Weights of a small spectrogram enhancement model.
Model: log mel input, widths [96, 192, 192].
Training: normuon at rate 0.0063, 29800 steps, batches of 48.
Data: trained on songs of 200 made-up bird species, synthesised, often over outdoor noise, 39062 training examples, 36.6 epochs.
Rows from block 9 of a small spectrogram enhancement model, named by matrix and row number. Rows with one number belong to one channel. Each number is 128 + 32 x the weight over its row's rms, rounded and kept within 0 to 255. All counts start at 0.
After each channel's rows are labels from the 100 clips, of 14976, where the channel reaches its highest value: "top examples" is what is common among them; "peak on" is the class under the peak. Only what is clearly more common there than usual is listed. The data: songs of 200 made-up bird species, synthesised, often over outdoor noise.
# convs0: first 3x3 conv (model.decb.0.1.convs.0.weight, 192x192x3x3, each kernel summed), inputs 96-191
# convs1: second 3x3 conv (model.decb.0.1.convs.1.weight, 192x192x3x3, transposed, each kernel summed), outputs 96-191

convs0.113 [141 124  98 108 171 113  95 122 129 122 113 152 128 117 109 149 126 140 135 101  90 127 119  92 115 125  73 114 117  90 231 137 113 126  72 125 110  98  84 138  86 138 255 128 123 136 118 100 156 153  95 181 126 174 132 126 168 189 177 141 107 126 117 133 153  87  74 119 131 149 144 121 136  95 139  84 141 135 116 222 149 102  66 121  82 115 146 113 169 151 164 121 255  92 125 108]
convs1.113 [176 113 149 144 190 125 106 148 159 112 120  91 142 117 133 147 106 124 115 128 154 145 108 132 116 158  83 125 135 113 230  79  59 168  81 154  95 168 130 145 144 147 255 141 113  98 115 166 126 114  84 136 149 140 146 141 141 110 120 134 140 101 135 114 134  88 168 130  97 147  96 132 124 104 106 160 131 109 107 231 122 132 136 159 167 130 133 145 124 129 109 176 255 128 148 147]
top examples: harsh note; first syllable: harsh note
peak on: harsh note

convs0.149 [ 93 109 158 151 211 148 139 128  97 125 153 114 146 174 103 160 117 158 148  92  33 110 141 112 114 128 142 147 108 158 126 141 167 150 210 143 172 199 129 141 159 144 126 118 132 116 137 147 151 142 138  95 144 132 140 111  92 156 157 148 123 150 108 102 110 165 113 143 126 163 115 118 110 117 182 160 131 100 148 105 160 114 107 149 109 200 144 132 162 133 117 134 203 204 159 146]
convs1.149 [198 151 109 118 126  76 109 117 115 165 149 107 133  95 125 123 119  65 131 142 124  76 135 158 110 131  90 128 161 108  93 182 110 128 255 116 127  99 153  68 119 128  82 104 143 127 114  87  94 121  94 139 134 164 110 156 156  74  50 130  98 153 112 148 133 123 103 141 150  97 133  66 199 132 111 145  94 197 152 149 135 127 151 130 148 142 108 120  97 156 129 128  91 126 125 108]
top examples: harsh note; rich in harmonics
peak on: harsh note

convs0.65 [121 153 117 138 122 111 145 114 150 118 137 180  96 134 116 110 157 132 138 148 157 113 137 116 118 150 146 185 130 139 175  49 111 154 254 124 110 159  71 128 112 152  97 138 141 149 117 108  98 156 112 155 111  96 123 123 163 123  92  87 143 110  65 133 114 132 117 119  90 149 133 118 117 130 143 145 166 114 152 100 171 123  75 153 125 121 134 115 137 135  91 145 254 120 110 152]
convs1.65 [148 103 105 140 104 118 135 141 109 119 113 120 163 137 126  87  97 122 116 129 127 124 141 126 107 116 130 144 108 117 173 127 197  90 255 121 107 156 168 106 125 119 139 132 151  56 133 152 108  97  80 100 162  77 133 101 120 122 152 113 142 189 130 129 104 124 132 127 124 131  85 118 121 113 109 113  79 132 102  78 119 105 133 113 119 145 120 129 126 125 123 120 183 111 133 129]
top examples: harsh note; clipping; text has "clipped"
peak on: harsh note

convs0.81 [104 133 159 143 120 153 153 102 104 112  93 156 108 115  99  63 143 143 146  89  93 170 128 109  83  80 161 150 129  57  95 127 100 104  74 116  96 104 151  94 130  65 152 124  63 119 137 106  89 167 157 150 105 123 118  90 126 111 149 108 157 151 132 162 129 121 143 153 137 167 125 129 111 225 110 125 152 151  74  82  97  98 114 100 137 120 221  84  82 155 123 168 147 100 114 178]
convs1.81 [150 170 197  99 129 124 111 119 121 169 117 140 131 164  75 189  92 191 109 118 110 133 157 115 148 105 187  75 138 136  92 120  65 160 189 132 117 119 163 137  79 127 153 114  87 126 140 135 185 130 132 146 118 142 122 107 105 145 126 180 139  83 134 255 105 146 167  91 130 112 151 139 142 117  88 114  92 136 139 153 136 115 115 169 165 120 119 139 129  98 188 114 132 157 128 161]
top examples: text has "noise"; clipping; text has "clipped"; wind
peak on: no call

convs0.11 [172 143 136 114 117 104  85 116 115 155 139 157 136 110 100 139 148 120 125 126 102 107 132 137 134 117 134 137 159 117 118 237 129 137 255 145 113 159  46 125 117 114 161  62 132 140 146 173 134 152  93 122  92 145  95 129 115 158 129 121 129 152  96 146 117 143 155 149 128 113 135 114 101 160 139  90 107 101 111 131 122 119  87 132 110 103 137  68 121 130 129  91 208 118 130 139]
convs1.11 [136 140 136 121 132 137 150 122 112 109 118 143 106 112 131 123 145 102 119 119 124 110 120 122 124 113 119 110 105 148  87 189  68  70 255 138 141 117 118 100 130 124 113 137 149  65 155 169  86 117  65 139 137 113 130 124 196  81 191 109 129 107 135 132 123 122 113 145 149 136 216 141 132 117 133 110 144 154  98 122 120 146 104 133 104 144 135 124 130 161 119 105 224 117 152  98]
top examples: rich in harmonics; harsh note
peak on: harsh note

convs0.141 [115 166 112 152 139 126  85  77  96 144 132  94 122 124 124 141 150 155 161 140  57  27 118 105 138 127 178 102  89 105  97 129 117 102 116 133 176 134 167 105 140  70 157 137 109 132  99 135 159 184 122 155 134 112 160 128 102 178 153 111 121  72 107 166 157 114 150 121 128  90  65 129 113 150 137  38 161 124 121  84 151 110 147 129  96 102 138 102 169 134 107 143 148 182 139  29]
convs1.141 [133 149 134 107 152 103 179 135 141  94 118 109  50 162  80 105 131 193 117 127 117 116 127 136 105 154 101 147 119 115  74 140 151  47 120 118 137 136 125 107 165 110  99 171 151 128 151  78  95  98 224 115 137 118 119 131 121 126 149 141 120 180 157  96 107 108  69 128 143  91 152 124 165 137  97 100 138 122 126  83 123 158  71 109 116 137 161 135  89 140 173  41 204 125 115 103]
top examples: clipping; text has "clipped"; harsh note
peak on: harsh note

convs0.35 [123 114 149 156 127 145 131 126 167 155 131 130 142 132 115 109 117 141 118 172  71 161  82  79 142 113 141 159 129  98  65  97  88 102 237 118 148 153 177 120 136 138 115  90  99  97 117 145  68 107 170 137 137 175 121  82 129 124 100 149 106 194 120 151 120 122 104 113 156 100 157 113 113 114 116 160 134 124 126 155 135 125 148 110  92  97 112 150 139 130  75 140 145 168  75 154]
convs1.35 [ 85 132 114 100 105 114 116 147  92 107 138 132 104  78 178  96 122  94 134 129 158 149 107 117 145 120 183 140 105 122  93 136 173 165 255 102 153 108 112 107 154 128  93 118 105 166 111 125 128 120 172 117 100 144 108 133 120 190  98 151 136 156 125 211 104 136 124 145 127 147 166 116 121 134 105 176 142 144 127 154 130  96 129 124 154  94 122 113 164 142 134 116 133 135 112 116]
top examples: pink noise; clipping
peak on: harsh note

convs0.140 [ 79 171 118 151 120 121 125 129 101 141 182 141 117  97 102 138 143  91 135 123 102  89 114 154 135 108 109  89 147  50 126 188 154 193 159 139  83  93 110 154 108 105 183 114 115 102  65 150 101 121 169 109 141 133  82  96 125 147 112 153 127 175 193 205  85 132  75 110 109 105 175 114 181  68 132 110  64 140 111 176 106 131  88 154 138 142 128 123 108 120 198 162 133 137  97 152]
convs1.140 [ 90 130 116 125 121 126  98 134 129  80 128 121 174 153 138 124 153 139 143 111 161 100 124 112 220  64 140 113  92 142  76 134  85 120 107 118 100  91 118 105 109  77 166 125 160  98 134 123 155 123 170 179 124 159 133 154 152 115 114 123 110 125 128 147 155 164 145 137 158 115 115 140  95  75 135 143  89  44 119 238 135 108  88  71 139  50 105 150 122 141  70 154  82 130 129 144]
top examples: muffled (low-pass); harsh note
peak on: harsh note

convs0.123 [133 109 124 128 131  76 195 106 149  98 119 107 154 112  77 124  94 147 122 168 119  89  64  95 113  88 186 140 104 102 145 135 123 146 154 139 107  96 103 162 103 120 134 108 180 112  72  80  33 133 179  93 119 147 118 129 109 114  99  90 114 146 126  94 160 109 103  93 114 126 124 117  98 171  63 115 130  94 141 155 107 163 120 196 152 138 117 103 129 112 124 123 144 120 138 110]
convs1.123 [155 164 122 126 124 122 133 163 141 130 110 133  84 101  82 116 117 109 116 116  87  96 121 136 144 105 202 106 109 182 170 144  74 107  34 109 124 153  92  95 101 139 114 149 161  73 166  53 114 118 191 164 122  72 137 134  75 178 159 122 112 107 159  82 104 131 107 128 123  72 170 124 122  83 126  88 103 164 103 168  93 100 138  59 131 143 131 160 107  71  80 137 116 107 100 198]
top examples: reverberation; rich in harmonics; clipping; text has "clipped"
peak on: harsh note

convs0.25 [115 101 187  92 131  76 134  93 127  67 148 148 135 146 129 123  94  93 181 140 136 139 186 116 116 167 124 118 131 166 113 147 141 100 113 129  94 144 182 164 124 112 167 107  42 147 124  72 180 134 109 147 123 129 112 126 109  88 101 104 116 133 114  70  73 156 128 132  89 124 104 106 137  64 129  67 139 128 141 168  71 125 151 163 123  97  70  88 108 148 119 105 182 148 118  68]
convs1.25 [169 129 128 166  95 110 133 161 118 139  86 161 122 127 136 149 135 133 121 123  93 116 131  83 157  54 191  88 116 139  73 117  98 207 156  93 114 116  86 147  68 141 110 133 157  85 100 123 114 195 179 136 111 117 131  67 146 125 160 126 103 124 115 172  72 147 124 107 157 115 150 133 115 164  87 132  70 189 160 137 105 101 134 110 119 122 120 122 118   8 161 161 155 136 131 142]
top examples: rumble; muffled (low-pass); clipping
peak on: no call

convs0.29 [123 157  77 122 124 106 115 114 116  53 120 113 140  81 144 174 128 131 134 115 110  93 117 153 127 128  79  71 130 110 111  97 124 126 191 134 152 100 104 155 120 120 143 102 161 143 122 122 137 124  93 113 118 158 145 189 162 119 122 203 131 101 116  38 102 132  80 130 122 135 108  60  87 101 162 100 167 117 116 200 107 169 152 104 117 108 145 139  98 171 126 117 128 131 149   8]
convs1.29 [233  54 129 137 131 106 117 160  93 115 104 174 170 140 166 104 139 103 112 114 174 175 103 120 139 129  77 140 129 100 108  61 171 145 150 111 194 122 158 132 125 120 112 136  98 171 112 188 136 212 135 171 162  87 113 100 218 159 198 146 102 125 124 107 117 150 137 111 113 180 114 150 112  82 124 145 138 184 156 118 157 144 137 133 138 151 121 127 129 100 151 157 111 139 141 165]
top examples: rich in harmonics; first syllable: steady whistle; clipping; text has "clipped"
peak on: steady whistle

convs0.19 [ 92  94 138 176 115 130 135 124 132  89 117  84 154 133 117 108 130  95 162 140 100 134 168  83 128 119 125 171 151 130 138  76 147 160 255 122 128 116 141 106 134 131 161 176 149 126 126  95  78 141 117 100 127 119 133 133  92 143 115 113  98 118  77  68 111 137 143 106 121 185  79 104 134 114 149 168 173 101 120  52 109 131 159 133 130 113 177 125 146 133  96 135 253 118 138 148]
convs1.19 [146 126 117 115 143 147 122 119 102 128 118 153 120 104 121 172 115 145 111 121 131 174 164 104 135 111 184  84 113 113  94 107 110 147 255 120 130 129 145 121 124 109 231  92 103 123 120  93 130 137 136 121 132 155 119 132 137 110 143 123 108 112 129 159 139 149 120 131 186 154  71 135  86 150 127 119  97 126 111 179 130 115 133 155 147 149  70  96 128 149 151 108 128 137 126 126]
top examples: harsh note; rich in harmonics
peak on: harsh note

convs0.53 [115 100 138 138 115 114  58 176 145 135 115 125 125 138  92 105 188 115 163 147 129 148 138  51  97  97 113 117 124 113 111 165 131 104 130 120 101  72 100 138  40 126  99 127 157  38 143 106 140  94 108 128 161 153 153 134 133 144  89 125 115 114 194 157  88 155 153 163 125 204 130 103  86 124 116 110  91 104 145 188 147 102 115 103 147 111 109 105 162 158 122 109 117 140 175 115]
convs1.53 [139 168 130 126 134 113 144 112 100 114 157  48 103 122 154 149  74 236 160 109 154  93 127 156 113 185 110 149 123 181 102  91  86 162 137 150 124 172 123 122 170 114 197 102 127 123 130  60 169  97 105 111 151 144 133 133  70  90 171  66 140 142  72 153 127 113 127 117 162 111  97 120 114 171 137 163 103 162 112 116  86 109 140 126 130 162 129 148 121 123 105 112  94  92  37 130]
top examples: harsh note; clipping; text has "clipped"
peak on: harsh note

convs0.163 [142 140 126  96 122 143 110 103 125  70 117 158 157  20 170 113 105 150 102 128 187 132 173 111  65 104 126 106 119 146 128 178 142  80  92 127 103 102  74 140 142  41 138 169 113  99 118  81 130 136 110 173 131 105  95 170 137 145 107 197 128  74  75  85 135 154 132 160 110  81  96 161 123 164 132 124 149 211 137 134 143 118 191 183 117  89 166 141 113 123  72 164 153 158 104 132]
convs1.163 [143 139 137 102 124 138 116 125  85 186 156  62 205 114 196 113 126 142 107  90  76 147 100 129 137 123 133 136 111 112 126 118 180 110  62 153 111 118 118 128 159 172 169  98 108 106  89 113 172  87 168 112 104 190  64  89  78 209 146 108 119  84 153  78 129 106 154  91 115  94 116 133  99 155 138 191 131 103  95  85 177 130 170 104  71 184 139 121 117 190 185 158  94 120 134 140]
top examples: clipping; text has "clipped"; high song
peak on: harsh note

convs0.109 [117 124 146 131  80 116 170 144 129  99 126 127 128 171 152 170 108 121 153 106  73  93 100 168 126  91 128 132 103 111 132 181 140  94  99 154 137 142 172  75 129 129  88 165 125  92 194 151 136 146 141  25 127 144 128 129  98  65 120 133 138 139 152 118 154 108  68 112 189 178 103 129 128 154 169  76 130  63 140  77 134 152  63 148  97 141 120  73  77 110 162 151 167 128 174 166]
convs1.109 [ 92 123 119 125 158 142 110 148 111 114 175 111 183 129 172  39 116 106 131 102 141 173 119 137 159 103 133 117 135 151 183 117 132  50  84 123 164 121 103 128 127 135 177 107 121 182  86 114 127 140 186  76 190  76 125 141 152 179 112 210 114 177  77 122 136  94 137 140 145 101  90 105 120  79 118 129 152 134 153 152 140 121 126  84 181 153 147 114 132 163 100 135  28 186 165 139]
top examples: low song; clipping; text has "clipped"
peak on: steady whistle

convs0.147 [160 154 168 159 155 121 137 147 124 131 134 105 122 138 216 106 112 128 152 174 138 118 123 103 161 165 125 143 105 125  91 150  55  79  97 129  99  80 161 122 101 107 142 124 173 178 102 117 106 125 129 117 139 140 119 126 102 135 110 132 149 140  91  72  94 120 140 115 153 124  69 101 147 112 195 120 110 119 159  79 111 135 131 124  87 150 155 131 120 140 126  88 150 100 114  44]
convs1.147 [173 109 170 139 144 125 124  87 116 162 122 169 152  93  87 170 146  94 115  86 101 130 110 119 123 136 134 161 129 140 164 130 180 127 108  94 135 126 128  97 123 141 159  77  99 206 145 104 125 178 166  83  92 123 110 131 116 131 107 177 150 108 113 167 127 153  71 135 106 105 149 145 158 157  94 123 114 234 149 142 103  98 107 121 111 131 110 129 132  73 128 148 127 140 100 123]
top examples: pitch: low; stream; clipping; text has "clipped"
peak on: upsweep

convs0.155 [110  89 125 140 164 139 100 132 219 143 136 159 126 113 149 150 104 103 126 154 131  96 128 128 138 106 255 122 115 105  92 177 137 103  88 136 147 160  86 119  98  85 139  44 153  77  93 132 131 159 178 140 115  92 125 143 106 200  73 138 143 158 109 104 112 126 142 129 103 128 188 121 103 127 175 151 140  92 130 151 141 108 248 148 110  95 128 112 171 118  88  82  76 154 175 133]
convs1.155 [174 115 125 125 148 121 123 133  89 148 119 113 139 157 100 109 124 112 129 118 104 216 111 120 126 125 218 138 134 132 144 216 118  63  44 129 120 159 142 142 128 137  78 148 133  76 131 108 139 112 221 125 121  81 121 149  98 255 155 136 120 117 121  96 109 146 126 117 134 141 243 168 167 127 123 123 112 123 137 125 112 116 150 101 162 113 145 130 138 115 108  99 110 127 125 157]
top examples: reverberation; text has "room"; text has "reverberant"; rich in harmonics
peak on: harsh note

convs0.176 [155  86 105 157 180 135  98 125 165 170 113 132  66  81  69 121 125  74 180  95 103 127 131 126 138  88 152 141 163  83  83 167  97 122 113  79 106 133 152  98 128 113 189  85 129 130 118 151 143 114  98 115 128 209 150  86 134 164 154 114 140 118  89 111  98 193 107 119 129 133 134 138 162 130 118 125 168  48 151  69  63 138 123 147 131 138 116 107 226 105 103  46 193 153 118  90]
convs1.176 [ 92 128  74 106 125 120 148  69 124 130 116 129  93 112  99 164 124 112 138 152 101  75  92 126 127  83 177 120 107 103  94 150 155 183  55 141 123 170 140  85 173 145 218 155 147 120 151 149  89 122 121 196 139 135  90 122 122  97  95 102 127 137 107 180 150  87 157 112 155 136 164 116  75  56 147 110 125  93 103  92 155 121 103 148 127  81 114 126 106 103  92 116 105  90 172  98]
top examples: reverberation; text has "room"; text has "reverberant"; harsh note
peak on: harsh note

convs0.93 [105  95 108 188 106 123 113 113 176 164 122 127 165 134 114 126 132 111 128 129  97 161 130 139 107 132  33 147 118  70 142 178  97  97  84 102 160  88  67  98 112 124 162 124 112 130 123 119 155 123 193 111 134  86 144 121 112 120 116 117 108 122 100 123 134 136  69 111 160 116 176 115 120 118 143 197 152 105 136 192  99 148 196 129  97 148 114 124 109 134 182  91 140 117 167 156]
convs1.93 [163 141 135  85 101 117 129 138 152 119 128 123 115 135 179 102 156  74 147 118  96 162 111 114 132 165 166  99 137 116  70 161 117 123  70 136  84 110 122 122 137 153 155 133 121 170 118 124 164  90 205 153 101  93 141 120 121 168 117 110 136 129  98 100 133 149 192 120 136  93 190 164 110 112 107 158 156 121  91 255 108 104 105 143 116 160 116 148 139 161 176  72 201 134 103 209]
top examples: harsh note; clipping
peak on: harsh note

convs0.42 [136 108  65 158  92 147 104 163 137 117 128  64 101 190  79 136  99  86 135 167 151 145 152 134 175 124 126 124 127 106 133 140 134  56 100 114 130 125 148 139 132 114 134  98 108 132 125 105 140  82  94 127 210 108 181 142  72 138 117 131 102  88  98  57 130  98 117 127 150 127 129 115 113 131 159 131 144 107 140  71 127 137 123 120  83 172 119 108 186 128  97 125 129  95 113  83]
convs1.42 [ 66 149 141  94 132 153 159 103 138  99 210 138 116  52 100 123 137 108 118 121 122 168 142 115 131 106 145 140 137 111 146  84 149 127  56 157  96  91 146 138  82 127  89 114 178 164 150 181  92 168 135 160  97  89  77 161 133 142 150 159 118 152 158 186 140 165 150 110 170 135 174 149 105  77  97  84 119 100 139 136 145 129 153 143 179  98 132 159 105  81 126 107 114 153  39 191]
top examples: low song; clipping; text has "clipped"
peak on: steady whistle; harsh note

convs0.116 [128 166 156 166 202 164 137 102 100 102 111 122 111 161 111  93 163 120 152 155  94 154 163 106 121 161  98 141 132 194 151 122 119 100 176 158 160 201 102 123 103 193 147 147 159 138 120 169 142 178 132 107 133  63 113  93 136  84  94 120 173 117 146  74 117  78  95  92 127 139 169 153 115 179 147 148 158 164 160 121 116 110 133 151 141 142 114 161 150  96  84 141 151 171  69 133]
convs1.116 [135 131 133 131 181 109 159 112 111 122 119 102 134  67 100 106  94 117 121  79 149  91 116 130 141 173  72 111 110 100  96  94  84 128 254 125 152 108 145 146 105  14 111 114 126 129 135 123 121 117  96 130 142 117 116  90 129  93 123 149  92 124  79  93 123 107 130 115 104 128  59 114 140 161  66  42 117 126 128  99 185 151 128 114 171 132 132 112  99  92 102 106  59 104 114 127]
top examples: rich in harmonics; harsh note
peak on: harsh note

convs0.130 [180 119 143 139  89 145 139 122 173 113 104 147 105 104 150  96 168 122 151 114  44 104 147  91  57  89  79 122 153  98 170 175  98 121 170 129 116 149 129 150 124 165 153 170  83 154 178 173 114 115 106 101 141 208 142 146 123 137 113 121 136 155  95 139 145 120 104 131 124 161 157 155 178 120 144 112 115  70 103  94  59 121  88 108 128 175  91 114 156 128 182  56 144 118 151 137]
convs1.130 [198 125  95 113 101 118 136 152  93  57 161 125 114 152 171 255  84 144 117 148 133 117  83 148 101 169 131 140 106 125 116 189 128 187 205 121 135 131 141 154  98  97 162 127 147 123 141 143 155 121 172 153 117  93 136 122 127  95 147 112 113 157 144 101 164 140 131 159 145 128  96 132 123  72  61 115 141 161 177 121  80 152 109 163 170 155 153 132 132  92 161 150 117 197  99 152]
top examples: rich in harmonics; harsh note
peak on: harsh note

convs0.2 [ 99 127 119 134 131 143 135 139 187  94  97 128 110 108 151 113  77 127 139 140 125 149 108 114 162 106 172 137 137 119  82  55 160 131 255 141 128  96 133 105 115 133 147 137 135 124 109 165  81 124 176 117 111 103 131 124 140 196 138 105 131 135 148 134 144 120 110 122 147 200 106 125 158 101 135 125 138 157 110  90 127 128 170  86 167 123 133 162 106 131 105 101 154 140 130 163]
convs1.2 [115 107 157 118 128 121  95 170 105 100 133 144 115 180 161 128 127 110 126 128 111 226 151 151 123 128 228 105 132 113 110  96 103 124 255 155 126 159 105 104 126 128 228 133 109 136 148 101 146 123 165 102 132 113 131 130 129 255 121 120 125 118 110 133 150 151 120  98 143 119  67 113 145 142 145 127 147 143 152 131 129 133 215 117 146 116 124 117 131 122 160 129  63 116 114 143]
top examples: harsh note; first syllable: harsh note
peak on: harsh note

convs0.102 [146 169 144 123 160  94 150 133 140 112  93  67 122 103 129 114 154  63 123 103 127 118 192 166 140  76 128  32 138 139 101 111 106 154 168 137  89 114  91 133 124 121  92 127 129 183 139 145 166 129 154 117 113 136 152 155 190 105 131 143  74 112 147 116 134 163 158 164 128 150 118 126 146 112 160 189 103 150 133 102 174  61 198 112  90 168 146 102 146 100 111 133 148 113 107  80]
convs1.102 [ 91 110 145 102 139 137 142 154 134 135 141 170 120 107 122 107 129 138 160 127 107  78 136  70  87 151 126 191 115 118 142 182 229 127 151  83 134 138 174 133 133 158 173 124 108  84 103 130  99 132  57 134 172  70 123  89  78 128 124 101 165  70  83 163 178 104  87 135 122 118  98 123 135 175  93  54 106 165 113 152  78 147  86  92 148 126 149 120 124 131  90  76 116 177 119 154]
top examples: mains hum; clipping
peak on: harsh note

convs0.103 [161 114 131 113 144 124  74 124 107 126 118 159  94 104  83 161 126 112 109  75 169 180 103 109  76 144 127 102  92 117 145 176 142 157 194 182 115 110 111 122 125 120  91 118  80 101 139 143  91 147 167 148 129 101 177 126 113 146 156 142 108  88 111 131 139 147 154 109 102 130 154 136  89 121 113 172 204 130 113  94 109 109 104 159 129 170  58 103 196 124 126  87  86 105 114 159]
convs1.103 [122  84 156 132 149 111 144 138 139 147 229 135 137 157 137 244  98 150 140 149 123 126 169 120 100 168 113  80 139 135 166 165  94 230  36 106 126 186 147 183  92 136 130 132 127 159 132  81 119  91 154  89 166 160 126 127 140 110 124 105 106 173 157  47 190 108 153 100 139 110 178 139 104 183 133 152  82 125 138  90 137 149 141 120  83 178 171 129 115  82 123 136 115 135  97 161]
top examples: rich in harmonics; low song; steady whistle
peak on: steady whistle

convs0.36 [152 120 114 138  74 138 105  95  75 105  72 161 149 119 138 128 125 140 136  87 119 139 144 137 142 117 168 123 133 118 143 133 134 156 129 108 146  99 105 142 121 142 139 107 109 190  90 143 156 126 130  75  86 128 130 135 151  90 112 164 110  72 100 134 155 139 124 152 106 144 121 138  88  67 110 128 151 114 143 126 137 140 126 176 103 105 108 115  99 144  91 131  91 160  76 168]
convs1.36 [158 131 151 151 108 128 104 117  94  93  99 142 148 100 117  45  87 122 138 112 149  42 153 132 156 112  60 105 129 169 124  58  89  66  46 139 131  44 126  77 136 141 113 129 149 129 118 190 126 126 122 152 162  78 126 100 197  72 145 123 107 176 147  59 139 115 131 119 145 142 131 114 111 118 127 174  96 124  92 119 107 120 125 111  73 113  95 196 123 120 135 107  88  99 149 211]
top examples: rich in harmonics; steady whistle
peak on: steady whistle